A small class-conditioned image diffusion model, trained from scratch: 32-pixel images, 7800 steps.
Rows from block 6, named by matrix and row number. Rows with one number belong to one attention dimension. Each number is 500 + 50 x the weight over its row's rms, rounded and kept within 0 to 999. All counts start at 0. Numbers have three digits each. After the name is the row's rms in percent of the matrix's.
# v: attention value (model.blocks.6.attn.v.weight, 160x160), inputs 108-159
# proj: attention output (model.blocks.6.attn.proj.weight, 160x160, transposed), outputs 108-159
v.70 086:548535508551527524443454556300578540425486456535496500414490556508483488480477539527469422439562513462471421574568484535499485398471520482523516472497463554
proj.70 099:479533513507488513445507459628451474479487536466534384421490520410489480477479444531420494541596471488556584518556542496537439471498426446507536499524501476
v.71 103:450488607457541510493467475449457520507461435527575551407519520479497530541469485542563552567365479500589508561484413515522499494465585439533416470473515553
proj.71 099:460500423473476491582446451593539465491496518463561437384491529604501531466489543422486466507510544527461548501525549541455506496455385403508579524526471447
v.72 133:487571471438526481472512463481500472448484469454497445507461479725482530452475494484523530457447449554539464490519442504628566599528523469455486501513485547
proj.72 105:564496551488472450494450560491414470495544564600509472551537491308559539481484503530491457537520585484547507471578482510560470419519461519429440492486497521
v.73 105:491540470532570549417514471630501482450589445452488481497481489663499541499503439526490390457494499560481525530516493444514510429501470526544491546502467529
proj.73 094:513457523483523497485463619430533460486588446513469459551516520400442549484520549501528491470514553527503434472543571470576524507523526479578479406433542442
v.74 107:527488478502483541517429414451496570519431439420519490523459572594527440446456450471484469501555518488478415545470455531535442566552474459514438437468578484
proj.74 102:522475554524521544488511505519565472536502568564562424449411574572481564489510487521494492463561547574489546490515506483548511456536465407540546515484492437
v.75 091:544522569443523559576449538567486499538476430477431496541529530537501533459558428501487433575534461560466579525516524495474501508560546506569472521532494464
proj.75 099:427545394550474555509494437423508466527501503592486486508500515474557435463536474491500412501481400389539437521446477474496537513572465510522516403616520527
v.76 111:468509306512589495511489505576513503552474529557540531541466416478461416442527531500462484402469470587539577540488506461437511497483479470503511561558520457
proj.76 093:537512601511553478525545392446467518563516437444557523515507518562484613471495497495507512509451539494512516481543522446470511532469570545558441493539512496
v.77 098:475483509487523420529459422511549595443495500512517473439479503430550464593579491495518461560557463535562523494505523562566532552470485526502489494494511514
proj.77 096:520537418469497390578572482501421406475460498474504507490497575601503500504572496466559522542502519544508457489591478597570561405448524451486536518521530473
v.78 089:498531567540497625553577475481568435526462459494440524630504430560467483491494373532539401479546503505449459496513470448570552568497478521511515498527499511
proj.78 095:517545498519513551552508477558511508518378548456472460648495484564498564539454495515550354531478486461516603532503510481554515537501513479569441474504471463
v.79 094:526490449562508466493537561484546507570497496512406525529528508366435455448516504432401455515592475419502525608514501493466560433516499490447527542488427512
proj.79 091:506563521433535487454549539573463537511445443506423468524562403527467500580493571507460520478474468489503438540458475475545480519556493493459498487526527451
v.80 080:458511511479527510499540549490517581491491562473483514588480560596509508459545527507562452523435496484484489520447452447462489454483443465480436531484417465
proj.80 100:537459531484455417549479449531497427522577452536495471578462508502536514531522562481527575491489428403606553488436504410487526430574520463452540493526580474
v.81 091:503479596576431483508506470530468488533500539409473434596624458562545491529527504521485450450443435530498521540484533440484499469487535406504498511483481474
proj.81 092:442448459522486559469471510543492581567464451543507470574368499441516394410532509556502450457461567490448454482496417441501497555467530427491513481511494522
v.82 092:470496506434510472495436495468510445439392443541483515431514547550463481548460548482474558520524522355420505445511434534368499481496539429422492490482484485
proj.82 096:539530517552498446541489488496494608499491510415478512441558592418434457480470524553534544523521517594565504501543526462469540460504429542414556472453551522
v.83 096:503468531508536470517527581624498570375508577457467532495528468451598474508513494474506520520464500473439429499509502435511461517536500465546509602543489534
proj.83 101:517430512501446512538543528524522554456414416500428535537461496428507451508516435536460454497456547518554517491536564469579537455508476514581554402452498491
v.84 089:462569463577501500550540521473539455447509486420458482498562521538609445445474500564486587556535462477510522510523458450542483498468539552538494425577489469
proj.84 094:560399490417518495565542553433505569501504505645443536528500580505481574573517491489500434475511574554448494483483519456499507499520512559579464598519522578
v.85 091:568516388599453469543526460478530451516486448499498569547510490549462512483565414480549547492478407525353508432548472535532541474422521635472467482481475466
proj.85 095:522522522417503438488630561516453606563463551553558500541452501504427537448515506515542463502473544446532491507466499432523495550414495638546510465453515514
v.86 096:459514460408582594474537479426556494604447427499505457490527438469423482478449418475527519489479548457538463424496515437505545502470519486620519498498578505
proj.86 088:509557454504520489445559498516435477566416541458571547479465425452487490474584498462585534559468383598464525505541514530529397445476504494600433451544404533
v.87 092:477467429510509397509553556546579574543487583455460506393455502544454539533499503488488452496466494530563570399480483486528508451543634535550509483565606523
proj.87 099:574553514506469333496515472490497501571557401561421516402453543495503498466511493476529490474524476433401508499458539518515566577518406487550470467592448496
v.88 090:494589468454504458500513495475405555523491410454528511483455556559515484514493524497501435517431543481527522549578514578451486462451605517463487526486468499
proj.88 099:434567563519483415517459578494538434495466585513543512537512563493539384496475496497515450482480474518451455458635504465499457440538461481415448463463475540
v.89 094:502505447501526511489468525448416509510483371398435497477538468549493540529497527506499607498438462466562518468482477446543596472501561511534465400516437505
proj.89 098:496494504438496435573519510496526455508486550613404499525463530491487529500525551426498619491521556582480506489513514438522435417521429572496499545541515494
v.90 083:433447483518472474558534449562428567431476485467531476484553470530460438491561467512453496559461397442453511532506467416517479462472500505504558465488473504
proj.90 111:530408504511511504536412594512576473479527416506477495525470460476519498468461530506413393505540531516501472516481544536498430542484507451569473482558483465
v.91 083:463415507428490548534512536454488454471442581520584551558562509566522542533569477488522482471569508467614539424530483464514418476507508537564520534546534515
proj.91 093:527559510550493519467464503530534574519550422524548406582461598393516487484506563488468402485500465515461422476471536552452458536496445507526555459560487502
v.92 095:514590553526513490550411573464514484456461534446540520448419499539457463498483499654501431556425618538453440520475516513534500453556415471487543691494496484
proj.92 095:560420519468511498496544412504481460518545496605538397455508524436468518504466524505470424477482572506458602478502469405520563615522495470493461320482453519
v.93 099:434538467429524556448454478464514576417611444510505533493572524481560506503459532494460526497509534506481483513456473467433568496499417508487485482510534418
proj.93 097:501474565464493582510472453452511498476580638514569488528508521508514507384470449459503526524475548610579549517461567544500487552434472595457495572527460507
v.94 108:548471459488499411538514481492483521478477516513486547502475535503494483545469568526519435481492441507475499571475407474435444524472435519499472428495491516
proj.94 103:513540501455504395536462465514472550454592446548562420452482634552508545567438485491503468492500547572486547515478606489535510511501526582534502510494454528